config.yaml
train_examples: 26041
decoder_norm_position: "pre"
steps: 9800
Rows from block 8 of the audio encoder of a small encoder-decoder audio transcriber, named by matrix and row number. Each number is 50 + 15 x the weight over its row's rms, rounded and kept within 0 to 99. All counts start at 0.
After each channel's rows are labels from the 100 clips, of 14848, where the channel reaches its highest value: "strongest on" is what is common among them. Only what is clearly more common there than usual is listed. The data: short made-up English sentences, spoken by a formant synthesiser in many voices.
# conv: width-5 conv, dilation 2 (encoder.blocks.8.conv.weight, 192x192x5, each kernel summed), inputs 0-95

conv.159:51 44 40 75 42 42 60 56 61 08 43 62 36 70 56 58 32 41 71 87 62 59 62 50 38 32 35 69 56 73 33 63 72 56 30 35 32 51 39 58 47 61 49 74 33 18 67 39 24 51 87 45 40 54 56 69 35 48 63 09 42 46 35 34 40 45 54 33 49 52 49 65 31 65 65 45 57 20 39 67 44 49 37 08 43 44 60 72 40 76 41 64 59 94 50 40
strongest on: /h/; "the"; "her"; "holds"

conv.126:44 43 59 50 48 41 46 42 50 29 43 30 80 95 44 10 32 49 56 58 50 67 37 37 35 47 26 74 50 49 62 33 60 65 36 35 62 53 49 63 47 77 66 19 08 43 59 63 43 46 64 51 70 69 46 55 78 63 47 56 30 78 35 52 39 79 42 40 66 41 82 23 38 43 26 65 51 71 61 47 58 51 30 17 44 54 55 53 19 66 29 44 52 39 42 67
strongest on: /ɛ/; /w/; "was"; sentence kind: question

conv.3:54 52 71 21 48 41 71 31 73 52 43 59 77 43 47 16 67 59 30 47 34 47 52 29 40 24 75 67 44 32 59 19 45 57 65 45 40 55 51 28 36 42 53 36 41 56 68 65 72 71 15 62 62 53 63 54 87 46 49 55 51 49 43 31 57 54 72 36 63 60 44 37 41 74 37 55 77 56 52 50 54 38 52 51 30 71 38 59 39 35 46 60 24 47 15 52
strongest on: /aʊ/

conv.31:18 13 52 42 43 49 38 69 45 70 44 47 51 73 44 07 45 44 58 49 51 69 61 47 47 46 19 32 77 46 68 49 45 57 52 55 30 60 61 39 54 50 60 49 50 42 46 36 51 61 36 72 57 48 78 38 53 38 64 32 34 60 67 37 55 45 37 66 36 59 70 48 52 68 61 37 30 52 62 66 40 33 20 58 53 31 43 69 38 44 35 51 61 49 39 60
strongest on: /aʊ/; "the"; "our"

conv.149:66 33 38 59 34 54 35 43 42 62 49 33 44 16 36 42 46 85 43 69 32 37 38 32 37 63 34 59 57 43 40 42 37 67 29 23 38 70 42 35 43 60 54 35 37 27 38 56 25 30 68 58 06 56 54 38 12 39 57 39 37 65 44 57 43 77 62 43 59 50 40 46 35 68 22 38 59 60 37 48 23 24 33 31 51 41 51 68 42 64 33 45 61 51 62 38
strongest on: /aʊ/; "round"; "lamp"

conv.177:61 55 85 46 56 56 61 32 31 38 39 22 36 39 26 83 78 61 84 46 71 46 20 35 33 55 30 35 54 44 55 64 39 50 46 34 58 19 31 29 49 59 42 58 41 75 42 71 42 52 58 41 28 61 57 80 41 95 47 42 30 44 15 59 51 45 48 25 23 60 49 50 58 71 39 38 54 62 60 59 55 40 34 40 57 55 56 63 66 47 37 31 64 43 46 36
strongest on: /tʃ/

conv.75:42 55 64 55 86 47 69 60 62 70 42 25 59 64 54 60 40 53 30 47 39 51 76 83 75 53 20 34 58 58 32 70 63 53 61 71 58 27 38 42 47 63 45 51 55 62 31 31 37 50 55 37 22 53 55 56 56 71 65 58 52 58 49 46 45 54 23 44 25 40 64 68 42 59 41 51 87 53 55 45 46 58 66 48 31 80 24 80 58 66 70 36 55 53 71 29
strongest on: /s/; "this"

conv.145:61 62 31 59 63 69 56 87 73 61 40 32 42 58 59 55 81 42 36 49 48 60 42 39 46 32 68 39 59 54 63 17 48 51 53 67 40 41 66 83 62 35 55 27 36 65 55 42 74 47 69 58 65 69 68 32 46 76 61 34 51 54 27 50 33 44 75 54 21 30 49 57 67 27 67 73 44 80 61 49 60 39 50 65 38 40 26 41 54 60 54 28 77 26 53 67
strongest on: /ʃ/; "she"; "where"

conv.102:58 46 33 64 32 40 47 38 51 34 53 67 39 53 54 61 52 23 64 57 40 34 62 60 43 32 16 00 64 44 32 49 49 50 20 51 76 22 64 47 88 43 29 62 36 61 54 23 53 70 49 58 40 41 66 52 76 57 53 35 48 25 65 56 41 65 52 42 53 70 21 67 39 44 62 21 58 34 62 48 25 58 68 52 62 55 20 67 40 58 48 41 38 42 56 51
strongest on: /i/; /tʃ/

conv.187:44 52 31 42 58 38 56 53 77 33 62 46 52 66 54 42 61 59 43 79 47 82 51 58 51 40 44 58 26 69 46 81 58 26 59 42 40 61 21 52 38 42 67 36 47 37 42 77 30 64 48 27 72 39 99 31 38 42 35 55 29 32 47 56 32 55 73 54 47 68 66 56 28 89 64 52 53 79 62 43 46 57 37 57 58 43 42 74 52 38 49 43 45 26 67 59
strongest on: /z/; "was"; "where"

conv.189:68 61 45 36 54 73 25 50 41 75 56 48 61 57 64 49 49 67 41 59 50 40 63 48 54 73 46 50 26 43 46 56 62 53 41 32 20 37 55 56 39 72 63 41 36 14 53 16 72 76 29 86 55 46 39 56 65 40 68 55 38 35 22 31 69 28 70 56 51 45 53 41 38 20 47 38 28 52 76 70 47 62 44 24 23 31 83 46 31 50 52 68 46 51 42 59
strongest on: /b/; /oʊ/; "road"

conv.155:74 67 61 50 51 43 09 36 53 28 62 66 49 61 60 71 42 48 55 41 33 47 37 28 40 49 29 54 29 46 17 37 29 42 57 47 52 64 57 81 52 52 36 75 28 56 77 67 52 47 64 59 24 51 57 20 62 42 67 60 59 55 47 63 52 49 48 78 59 55 76 56 48 43 66 34 49 20 41 49 26 60 37 48 44 78 56 66 44 82 47 61 73 44 71 32
strongest on: /ɪ/; /dʒ/; /b/; "bridge"

conv.74:55 66 43 74 70 64 54 52 37 44 74 27 42 38 75 43 62 44 50 46 11 65 69 60 42 36 48 37 51 27 65 41 37 51 53 93 60 42 66 66 73 37 35 43 10 53 60 48 77 50 52 55 28 54 89 44 44 26 61 38 49 34 54 59 59 45 77 36 55 57 26 69 29 46 11 64 55 47 59 68 79 30 51 42 60 60 43 67 36 67 59 55 46 50 38 55
strongest on: /ɔ/; /s/; "forest"; "saw"

conv.53:34 67 41 62 42 43 39 39 39 45 46 37 33 52 47 56 76 37 46 63 43 71 48 46 57 44 57 51 41 48 43 64 06 57 42 49 54 59 63 38 60 93 37 52 37 53 80 63 52 54 37 61 57 79 41 34 85 79 49 39 74 46 53 40 58 36 56 44 45 63 67 27 31 35 50 45 48 42 47 45 80 55 55 40 54 55 44 91 72 35 54 67 36 60 32 47
strongest on: /b/; /ʌ/; "above"

conv.152:55 50 42 42 36 37 59 59 40 55 51 40 50 47 60 12 59 46 63 39 64 47 31 41 60 77 47 42 66 52 49 57 66 52 69 55 58 53 34 34 41 41 23 72 57 65 80 55 44 50 22 70 42 45 38 66 53 61 63 74 30 48 65 54 66 56 62 74 55 54 15 65 25 51 23 57 44 58 67 67 52 66 35 73 20 46 62 09 48 49 77 52 32 72 18 56
strongest on: /z/; "his"; "where"

conv.76:58 64 47 26 40 60 49 60 37 52 58 68 53 60 47 75 36 51 37 46 68 69 26 60 76 54 44 49 50 60 67 60 55 40 36 32 37 23 17 69 54 62 51 63 77 77 44 51 35 70 52 58 57 16 35 39 66 48 35 70 61 08 41 23 36 25 57 65 59 71 49 58 49 49 40 57 54 52 30 41 62 41 62 60 19 58 51 24 61 70 63 47 42 38 61 67
strongest on: /i/; /v/; "every"; "very"

conv.48:73 75 70 71 68 63 72 65 68 57 74 53 67 80 59 30 62 32 40 47 57 40 44 38 74 31 58 42 62 49 40 42 59 54 65 18 59 31 57 66 76 46 64 63 71 53 44 43 65 48 43 51 56 57 28 59 51 53 14 56 89 48 45 36 38 42 29 58 41 57 41 52 38 50 35 37 24 39 41 35 46 61 58 54 36 39 42 30 49 71 52 43 31 78 46 67
strongest on: /ɛ/; /v/; number of words: 5; "very"

conv.175:62 54 36 65 47 37 56 21 43 41 56 49 77 64 37 49 13 64 66 57 55 73 74 42 39 50 51 97 70 45 37 33 42 62 78 49 82 45 14 53 64 63 25 64 41 56 64 72 65 24 54 92 52 41 33 79 64 59 45 55 41 52 49 40 42 41 64 67 70 46 48 80 82 43 26 41 51 69 49 47 41 47 29 46 31 57 64 39 64 55 55 55 65 41 65 53
strongest on: /eɪ/; /ʃ/; "station"; "table"

conv.110:42 41 18 47 40 57 50 60 44 27 57 51 58 47 46 20 87 25 45 52 69 14 65 70 50 69 80 59 57 63 49 49 45 48 42 72 34 64 62 50 53 46 57 36 69 63 48 40 51 48 47 59 52 56 70 50 54 84 25 38 55 29 33 72 55 60 66 60 42 52 55 57 34 37 37 61 29 14 43 46 49 67 50 32 55 57 51 64 66 78 49 52 51 82 41 34
strongest on: /ʃ/; "the"

conv.45:50 47 56 61 59 53 28 27 66 24 68 53 39 20 11 17 59 41 39 36 36 56 40 34 43 66 25 31 53 46 26 27 37 64 56 55 52 45 39 39 25 42 51 47 56 38 40 54 38 37 60 58 68 49 34 63 61 53 47 57 69 52 59 42 48 42 64 73 48 28 24 17 55 36 55 58 85 66 43 50 56 41 38 49 23 38 78 52 69 47 38 29 47 29 39 45
strongest on: /i/; /g/; "green"; "wheel"

conv.97:18 23 90 41 22 60 36 60 57 75 73 49 62 23 74 57 34 45 42 48 49 47 47 38 33 38 51 53 53 35 65 65 49 45 35 55 12 43 23 49 58 38 49 57 50 54 51 49 36 45 40 53 27 88 62 57 61 54 26 29 33 85 69 57 81 49 81 59 60 63 44 58 48 59 34 58 72 40 79 68 53 57 58 32 36 28 37 61 32 44 51 35 47 67 54 62
strongest on: /ɔ/; /dʒ/; "orange"

conv.65:50 60 35 54 41 47 46 35 48 41 77 61 65 59 38 45 12 39 31 39 40 59 68 58 56 55 46 45 44 48 35 19 38 56 47 66 55 28 77 75 36 49 50 60 22 42 48 30 46 44 34 75 36 65 51 45 33 62 53 20 61 38 54 38 51 32 35 28 52 30 44 41 45 40 71 37 16 44 48 28 57 64 61 58 51 28 39 37 20 33 50 53 45 32 42 83
strongest on: /eɪ/

conv.34:54 56 37 38 54 21 52 36 44 49 46 51 34 55 60 54 69 71 64 81 46 34 60 51 43 40 25 54 52 54 30 40 55 85 42 33 27 61 46 59 60 73 40 25 62 27 46 94 78 55 27 67 32 53 37 70 59 77 29 66 15 42 54 37 74 41 88 66 34 59 28 31 38 50 63 52 49 60 42 59 77 40 31 25 44 61 38 64 56 31 38 65 57 84 56 43
strongest on: /ə/; /b/; /v/; /ʌ/

conv.120:66 19 35 36 74 48 53 67 47 37 23 76 38 43 14 28 49 45 73 60 67 68 70 52 43 64 68 50 64 68 44 49 31 58 41 37 42 39 39 37 25 48 71 62 51 66 18 50 36 65 57 47 27 68 61 56 65 70 46 52 57 57 56 27 35 75 39 40 34 43 46 61 40 43 26 29 35 38 52 51 66 38 63 28 59 53 46 45 31 47 44 22 28 96 39 32
strongest on: /ʃ/; "his"; "shoe"; "show"

conv.133:60 52 61 33 49 44 47 34 59 41 33 62 48 71 31 26 61 41 52 49 52 73 65 58 57 62 66 41 46 35 61 43 25 20 43 65 47 37 74 42 32 69 49 37 25 39 54 40 71 68 68 47 54 66 38 62 39 77 36 24 51 59 36 75 54 36 36 46 45 35 27 69 34 34 45 87 31 43 55 55 97 46 58 37 45 46 44 60 54 61 69 44 48 70 26 53
strongest on: /ɔ/; /ð/; "door"

conv.64:25 25 48 32 48 61 23 73 36 53 58 48 45 76 62 58 40 58 53 28 30 56 33 42 69 48 39 66 64 52 20 48 66 47 48 28 56 57 46 13 59 57 66 27 49 37 57 34 14 43 35 45 49 69 33 65 36 49 60 78 41 48 68 59 47 24 58 55 49 53 32 57 44 57 57 47 34 64 51 65 44 33 66 45 60 37 45 59 58 59 57 56 28 52 55 40
strongest on: /aʊ/; "every"

conv.183:53 67 45 09 71 46 46 59 71 59 51 26 41 26 71 87 60 47 54 60 69 60 37 31 41 57 43 24 50 43 76 54 58 40 36 58 45 71 49 41 45 35 85 53 48 85 56 55 38 61 33 27 49 43 69 47 43 51 27 45 36 41 38 55 44 53 42 65 40 42 66 52 33 69 33 63 19 44 61 64 65 49 51 79 56 52 33 32 53 57 36 66 51 82 42 32
strongest on: /ɔ/; /v/; "every"

conv.132:44 32 45 57 62 55 66 51 23 35 61 26 46 50 40 53 47 34 69 32 68 49 26 35 52 69 32 68 53 50 59 23 37 56 58 38 45 60 45 48 46 59 62 54 35 49 30 07 52 36 59 39 22 82 53 42 51 48 69 65 30 70 41 68 50 75 21 31 48 28 66 49 40 88 43 74 61 38 63 43 39 70 16 39 78 61 37 52 57 40 43 50 57 61 73 48
strongest on: /b/; /tʃ/; "beach"

conv.4:40 52 57 35 51 59 54 53 37 26 57 44 75 66 57 41 61 50 71 42 47 48 55 55 41 51 44 38 65 54 76 40 35 68 67 41 50 72 45 66 46 73 47 37 56 68 74 35 58 40 43 45 39 42 44 36 47 59 61 43 41 68 59 74 86 75 00 70 43 42 54 28 34 30 44 53 41 66 60 55 55 50 71 56 50 53 36 42 54 70 44 62 55 86 28 67
strongest on: /ɔ/

conv.55:44 41 67 81 46 57 50 30 57 37 58 45 32 57 62 55 53 52 61 53 74 46 36 35 52 46 79 50 64 56 52 32 56 47 61 47 67 69 56 59 59 30 54 59 68 44 15 27 81 48 47 53 42 50 60 54 62 61 41 48 61 67 73 32 50 44 21 46 32 42 46 33 73 37 54 46 62 48 90 51 51 29 34 49 28 47 68 30 34 58 51 39 25 23 40 69
strongest on: /i/; /v/; "every"

conv.91:44 70 59 81 62 50 71 28 32 36 51 75 24 51 43 48 42 61 42 57 83 65 49 53 68 31 55 45 44 30 48 15 63 41 48 74 37 56 28 47 48 59 32 15 58 45 31 70 67 58 55 62 45 75 67 51 51 37 65 47 74 40 31 71 55 73 40 65 58 74 39 52 50 54 56 20 57 49 20 72 43 70 36 23 47 44 16 24 50 67 58 27 66 76 57 33
strongest on: /ɪ/; "his"; "this"

conv.57:45 58 45 56 43 32 45 37 37 41 63 59 52 56 44 71 41 43 38 49 60 69 70 36 36 59 25 57 65 47 51 37 46 45 40 41 45 51 20 50 43 43 46 30 48 30 35 62 51 71 61 69 62 57 49 38 44 52 63 60 83 38 49 79 46 39 27 45 50 49 46 46 72 74 41 39 40 58 67 32 44 71 55 31 32 58 51 33 15 63 52 77 58 77 25 55
strongest on: "hill"

conv.82:66 85 38 49 24 54 62 72 52 47 66 64 11 50 47 40 51 45 59 48 39 65 42 58 93 52 74 59 51 56 45 43 47 58 61 19 48 18 36 53 48 41 49 53 46 50 35 42 18 46 63 48 57 18 69 50 71 59 13 22 30 51 62 44 49 57 45 24 66 55 50 73 39 58 56 47 53 61 33 44 58 68 34 45 46 36 58 50 36 49 67 53 40 40 55 71
strongest on: /s/; /d/; /eɪ/; "stayed"

conv.117:65 45 70 32 43 64 44 28 37 50 42 82 48 52 45 66 49 36 48 64 56 43 60 35 34 54 66 62 37 24 62 45 56 48 41 60 55 46 66 49 68 59 59 38 61 45 39 45 19 52 39 31 37 42 35 57 53 13 62 43 69 50 75 47 58 51 65 46 45 41 39 41 18 16 59 57 54 37 76 32 42 42 54 47 35 47 52 52 31 78 64 47 44 77 61 49
strongest on: /i/; /ɛ/; /v/; "every"

conv.73:36 67 32 48 41 49 56 59 42 58 66 25 68 26 48 56 62 64 48 50 57 49 63 52 46 54 43 75 66 48 71 00 34 75 60 65 34 36 73 70 38 56 56 46 30 23 55 39 55 56 49 55 66 76 06 54 56 81 17 30 35 27 15 66 51 63 61 68 60 26 46 51 52 51 45 70 39 57 46 36 51 52 84 39 45 52 58 61 35 36 62 64 64 44 32 41
strongest on: /tʃ/; "chair"; /ʊ/; "good"

conv.13:35 53 25 43 38 36 64 59 39 51 54 56 50 20 53 47 69 44 65 53 38 39 25 72 34 33 48 53 51 59 71 51 44 64 39 43 22 33 59 58 55 43 56 59 32 46 48 36 40 50 76 40 37 56 40 50 46 38 15 57 48 46 54 30 55 44 40 53 22 69 37 67 13 57 38 34 46 27 34 33 57 45 69 49 60 41 60 48 58 50 31 31 51 86 62 46
strongest on: /ʃ/; /ʊ/; "the"; "pushed"

conv.122:66 28 30 43 20 54 47 53 64 38 49 62 52 51 45 40 37 61 52 82 57 60 75 38 64 63 70 48 74 37 58 53 59 45 38 51 39 41 32 60 66 69 54 46 03 36 72 42 53 48 57 34 38 54 31 59 53 40 77 44 64 20 61 28 84 24 61 33 39 51 44 60 36 52 63 65 40 42 42 60 70 35 63 21 73 46 56 53 44 68 30 74 52 64 48 56
strongest on: /eɪ/; "train"; /ŋ/

conv.49:61 53 55 45 45 45 56 35 64 60 49 31 63 42 39 34 51 47 39 36 26 76 42 60 50 44 52 73 68 64 38 64 28 50 65 51 63 51 37 38 01 41 33 47 55 56 57 61 42 62 60 29 42 23 34 59 17 51 28 60 56 51 47 41 41 47 53 39 47 55 35 32 58 38 70 37 63 57 32 57 46 31 34 54 32 22 71 62 48 41 61 66 53 48 56 47
strongest on: /tʃ/; "his"; "child"

conv.79:45 70 65 52 42 36 36 50 47 45 63 58 47 41 36 54 64 45 79 53 49 54 57 59 54 38 49 62 38 43 49 52 70 48 67 48 65 75 61 47 47 46 49 13 60 49 28 46 33 48 42 65 37 37 64 40 54 63 27 53 51 67 71 48 32 48 51 40 43 60 45 13 70 48 54 44 54 38 41 00 47 50 26 83 35 65 59 41 61 72 45 36 50 43 44 34
strongest on: /i/; /ɛ/; /v/; "every"

conv.180:53 38 58 83 49 40 42 73 56 28 41 50 56 73 46 42 45 58 52 47 59 40 62 47 57 63 41 37 52 42 43 30 79 35 46 53 60 19 22 45 71 28 35 60 29 78 41 56 47 69 13 53 16 48 30 22 40 33 45 44 28 49 62 69 25 45 38 38 50 66 09 41 37 75 61 34 68 59 27 30 56 44 37 65 52 49 68 48 39 48 62 39 55 37 18 32
strongest on: /i/; "tree"; number of words: 7

conv.185:68 58 41 33 57 34 75 42 51 52 62 51 36 27 48 47 58 41 40 71 37 61 70 52 49 30 37 51 55 20 69 64 32 59 68 70 48 31 36 48 35 60 58 00 68 47 18 50 68 35 48 47 63 31 54 52 50 79 51 54 73 44 52 38 29 58 23 73 73 40 75 55 62 33 51 44 30 71 48 43 49 64 47 43 40 41 42 38 64 44 58 23 53 45 53 33
strongest on: /aʊ/; "our"

conv.2:63 41 43 53 32 61 98 20 62 38 30 42 23 23 69 48 75 36 42 56 36 67 45 36 35 35 82 56 34 51 45 45 44 41 64 46 55 38 63 42 49 43 80 50 49 28 61 73 57 51 48 49 42 49 75 45 43 42 36 36 51 46 42 43 47 58 55 19 50 31 36 31 52 48 45 30 57 73 63 71 42 52 55 36 77 40 41 57 67 43 94 32 64 50 53 61
strongest on: /z/; /h/; "his"

conv.111:66 48 36 19 60 48 23 61 52 57 47 61 35 56 35 63 49 52 42 54 51 61 49 35 50 46 32 53 28 36 75 58 57 51 22 73 52 67 59 34 69 41 46 35 48 55 54 58 39 61 48 49 50 58 60 34 41 65 54 46 48 40 36 49 77 69 41 73 40 46 62 72 67 57 27 64 52 87 44 73 70 73 49 31 37 34 62 62 33 47 41 23 46 29 54 17
strongest on: /ɪ/; /z/; "his"; "is"

conv.93:50 55 87 44 28 54 31 63 41 72 40 54 55 44 36 53 51 53 58 52 85 68 46 52 54 51 54 45 43 35 42 45 61 77 60 24 45 37 38 58 47 56 39 77 64 68 57 40 49 53 80 71 40 66 34 50 50 53 75 58 39 43 36 54 36 35 68 50 47 70 44 74 61 29 31 36 66 42 30 65 61 11 41 51 59 58 79 59 72 56 48 38 40 47 78 39
strongest on: sentence kind: request; "me"; /ŋ/; "bring"

conv.161:46 50 31 61 45 35 65 44 61 51 75 77 46 61 67 57 51 44 49 52 49 54 69 47 52 50 71 70 35 61 46 39 22 73 50 56 60 23 44 59 29 51 26 32 32 56 77 57 43 62 48 34 75 46 29 41 43 20 63 29 63 46 35 38 61 46 53 66 58 18 43 57 59 66 41 32 54 53 61 42 36 46 55 16 51 50 51 34 76 47 47 37 57 53 45 25
strongest on: /eɪ/; "later"; "train"

conv.33:40 55 24 27 43 33 36 51 52 67 49 47 68 53 69 57 51 50 63 32 65 45 65 20 36 77 48 63 62 59 41 67 65 32 36 45 45 76 62 46 33 54 70 60 72 25 42 55 49 45 39 56 41 70 54 54 54 72 65 55 59 37 36 35 74 33 20 29 67 63 47 35 68 44 42 28 57 76 55 89 56 57 23 58 55 38 46 18 63 57 59 57 55 65 26 94
strongest on: /ð/; /s/; "this"

conv.42:84 62 31 46 51 50 31 43 56 30 49 46 45 58 43 43 59 60 41 63 42 55 38 40 19 54 54 63 66 43 30 64 41 65 45 17 53 42 64 61 71 86 49 51 51 45 72 72 53 46 64 46 57 49 46 38 28 51 55 16 52 52 30 40 71 26 62 34 41 34 48 68 27 66 27 54 37 42 36 33 40 49 47 50 87 49 30 57 52 17 47 42 41 30 51 52
strongest on: /eɪ/; "vase"; "is"

conv.162:59 61 52 53 41 68 61 51 67 37 54 81 42 47 42 42 39 62 62 48 62 40 50 57 49 61 30 49 48 52 29 49 52 50 48 73 67 60 26 24 25 34 45 53 47 45 30 59 63 54 73 41 55 42 57 52 53 37 03 54 62 55 80 40 40 71 46 35 21 59 45 45 44 58 33 64 41 25 58 80 46 30 44 37 65 38 52 41 73 63 54 56 48 49 77 20
strongest on: /z/; /ɪ/; /h/; "his"

conv.138:36 43 39 62 40 63 32 43 46 50 64 54 24 69 54 71 81 62 11 57 57 50 18 20 48 42 67 39 15 31 39 55 36 72 57 60 14 65 58 41 51 80 71 34 67 37 63 47 43 64 50 63 54 64 26 38 53 56 75 44 37 79 33 29 67 57 66 46 32 61 52 32 33 49 61 58 33 61 46 27 65 53 76 46 45 59 33 37 58 39 47 40 26 43 40 61
strongest on: /s/; /ð/; "near"

conv.142:32 81 16 55 50 44 27 83 46 58 58 36 17 40 48 66 41 70 29 50 56 49 10 45 53 61 48 60 45 71 65 38 19 65 42 80 41 29 56 40 52 58 59 40 44 69 61 10 30 51 40 31 57 35 45 39 57 52 48 55 24 77 57 50 41 39 22 50 33 54 55 45 48 72 50 59 74 45 76 60 43 35 59 37 51 65 54 70 72 31 57 39 51 53 46 56
strongest on: /aʊ/; "our"; /f/; "forest"

conv.190:64 62 46 52 36 33 39 56 43 35 38 66 57 59 45 35 50 30 76 43 16 58 79 48 93 66 49 60 21 32 41 61 61 39 73 56 53 50 35 61 52 50 21 29 32 55 49 60 56 47 23 37 48 44 51 50 69 47 60 62 38 32 45 49 25 34 55 54 63 75 34 21 55 57 36 63 23 56 62 11 55 70 65 63 71 70 47 30 46 72 44 45 62 36 58 53
strongest on: /s/; /eɪ/; "stayed"; "station"

conv.85:66 30 59 53 67 43 82 46 45 48 55 70 58 84 41 52 65 61 52 38 55 48 64 28 54 36 54 51 68 18 26 46 64 57 33 55 66 81 26 61 61 42 57 55 17 60 49 47 24 49 31 37 19 44 65 48 46 49 38 64 51 52 53 52 39 65 66 58 45 35 48 52 37 51 11 67 57 35 66 90 54 34 49 39 52 27 30 61 33 38 37 45 45 61 42 55
strongest on: /z/; /ɪ/; /h/; "his"

conv.134:33 43 49 57 51 35 52 29 63 33 54 46 65 64 38 49 44 34 52 56 85 65 44 35 43 19 36 71 76 43 40 10 40 68 54 57 55 17 18 86 48 36 57 60 31 40 54 49 55 37 59 42 28 43 76 52 44 37 44 44 41 34 39 52 59 48 51 27 52 44 56 55 76 62 65 80 31 83 63 47 26 42 51 44 16 39 39 75 22 39 64 69 65 30 44 58
strongest on: /eɪ/; "table"

conv.103:47 29 53 46 43 58 59 65 42 52 52 36 31 48 25 22 27 49 79 47 32 72 82 53 25 48 42 45 25 75 60 54 58 52 71 52 41 54 42 39 54 41 56 49 61 43 72 53 52 54 58 41 19 77 21 73 47 25 44 57 39 47 48 61 68 61 55 52 64 61 56 74 57 33 37 56 53 44 60 65 57 63 42 41 36 73 59 64 66 51 37 61 48 62 38 35
strongest on: /b/; /dʒ/; "bridge"

conv.77:45 40 36 69 44 55 16 26 35 58 36 34 52 64 57 73 45 42 38 42 59 52 45 30 62 39 15 46 56 67 62 51 12 68 66 52 40 69 69 40 53 56 65 74 63 43 67 36 33 75 60 50 68 40 46 76 33 52 37 49 68 78 49 49 60 48 50 41 47 43 72 36 57 44 53 32 72 33 36 51 51 33 51 58 40 47 61 63 47 52 69 46 56 43 32 40
strongest on: /ð/; /ɪ/; /s/; "this"

conv.15:62 31 61 82 58 40 87 60 59 68 60 23 51 37 28 67 30 47 55 29 40 70 51 52 54 60 67 26 45 68 53 46 60 31 39 43 63 51 34 37 43 30 41 30 22 45 53 66 34 46 67 66 68 47 39 69 39 17 43 51 42 71 47 49 25 53 44 50 72 60 41 51 49 52 06 42 51 61 60 68 48 57 39 92 29 39 48 37 59 71 25 47 43 30 58 62
strongest on: /h/; /z/; "his"

conv.144:53 24 61 50 67 77 31 60 66 86 41 53 39 51 60 64 40 34 53 44 54 57 41 50 18 59 32 53 49 45 23 68 59 66 33 30 32 38 53 49 36 43 37 58 42 74 45 50 71 36 56 76 40 50 50 56 68 20 42 49 83 60 37 69 14 53 34 61 61 62 66 41 69 59 76 38 42 52 51 54 34 36 41 32 43 53 63 23 43 74 31 69 36 61 48 49
strongest on: /ɪ/; /v/; /l/; "village"

conv.10:60 72 58 25 23 61 23 55 69 62 16 60 53 53 68 52 50 50 61 67 68 53 62 62 31 53 62 37 42 60 43 53 59 64 56 43 52 23 37 46 48 62 52 68 50 60 50 76 54 43 36 37 44 48 56 85 56 30 51 44 40 42 61 59 66 62 58 45 30 65 65 55 52 38 39 44 19 69 59 58 44 35 40 80 51 45 62 57 55 51 71 47 44 59 54 42
strongest on: /ɪ/; /z/; "his"; "is"

conv.137:57 45 59 59 19 31 41 45 36 58 60 86 46 77 56 59 45 47 75 69 56 59 44 56 77 61 76 40 26 44 46 54 61 55 79 98 59 30 59 41 57 61 38 22 50 71 62 44 32 51 22 52 66 39 42 37 50 34 62 66 29 60 66 74 69 50 52 60 72 72 58 47 81 43 45 58 27 36 53 42 61 50 75 52 57 52 70 33 32 50 64 57 71 64 28 42
strongest on: /ɪ/; /p/; "this"; /tʃ/

conv.182:84 43 65 36 49 43 63 70 77 29 37 37 43 48 62 58 39 57 35 32 42 44 55 40 63 39 68 65 58 49 54 74 49 57 60 40 44 43 55 06 58 42 18 62 35 35 45 65 50 38 47 18 36 37 46 40 49 68 48 52 91 77 57 39 55 47 49 51 38 27 71 56 38 79 81 66 34 77 52 67 47 28 46 54 48 57 33 73 18 34 29 32 41 60 37 34
strongest on: /ɪ/; /z/; "is"; "his"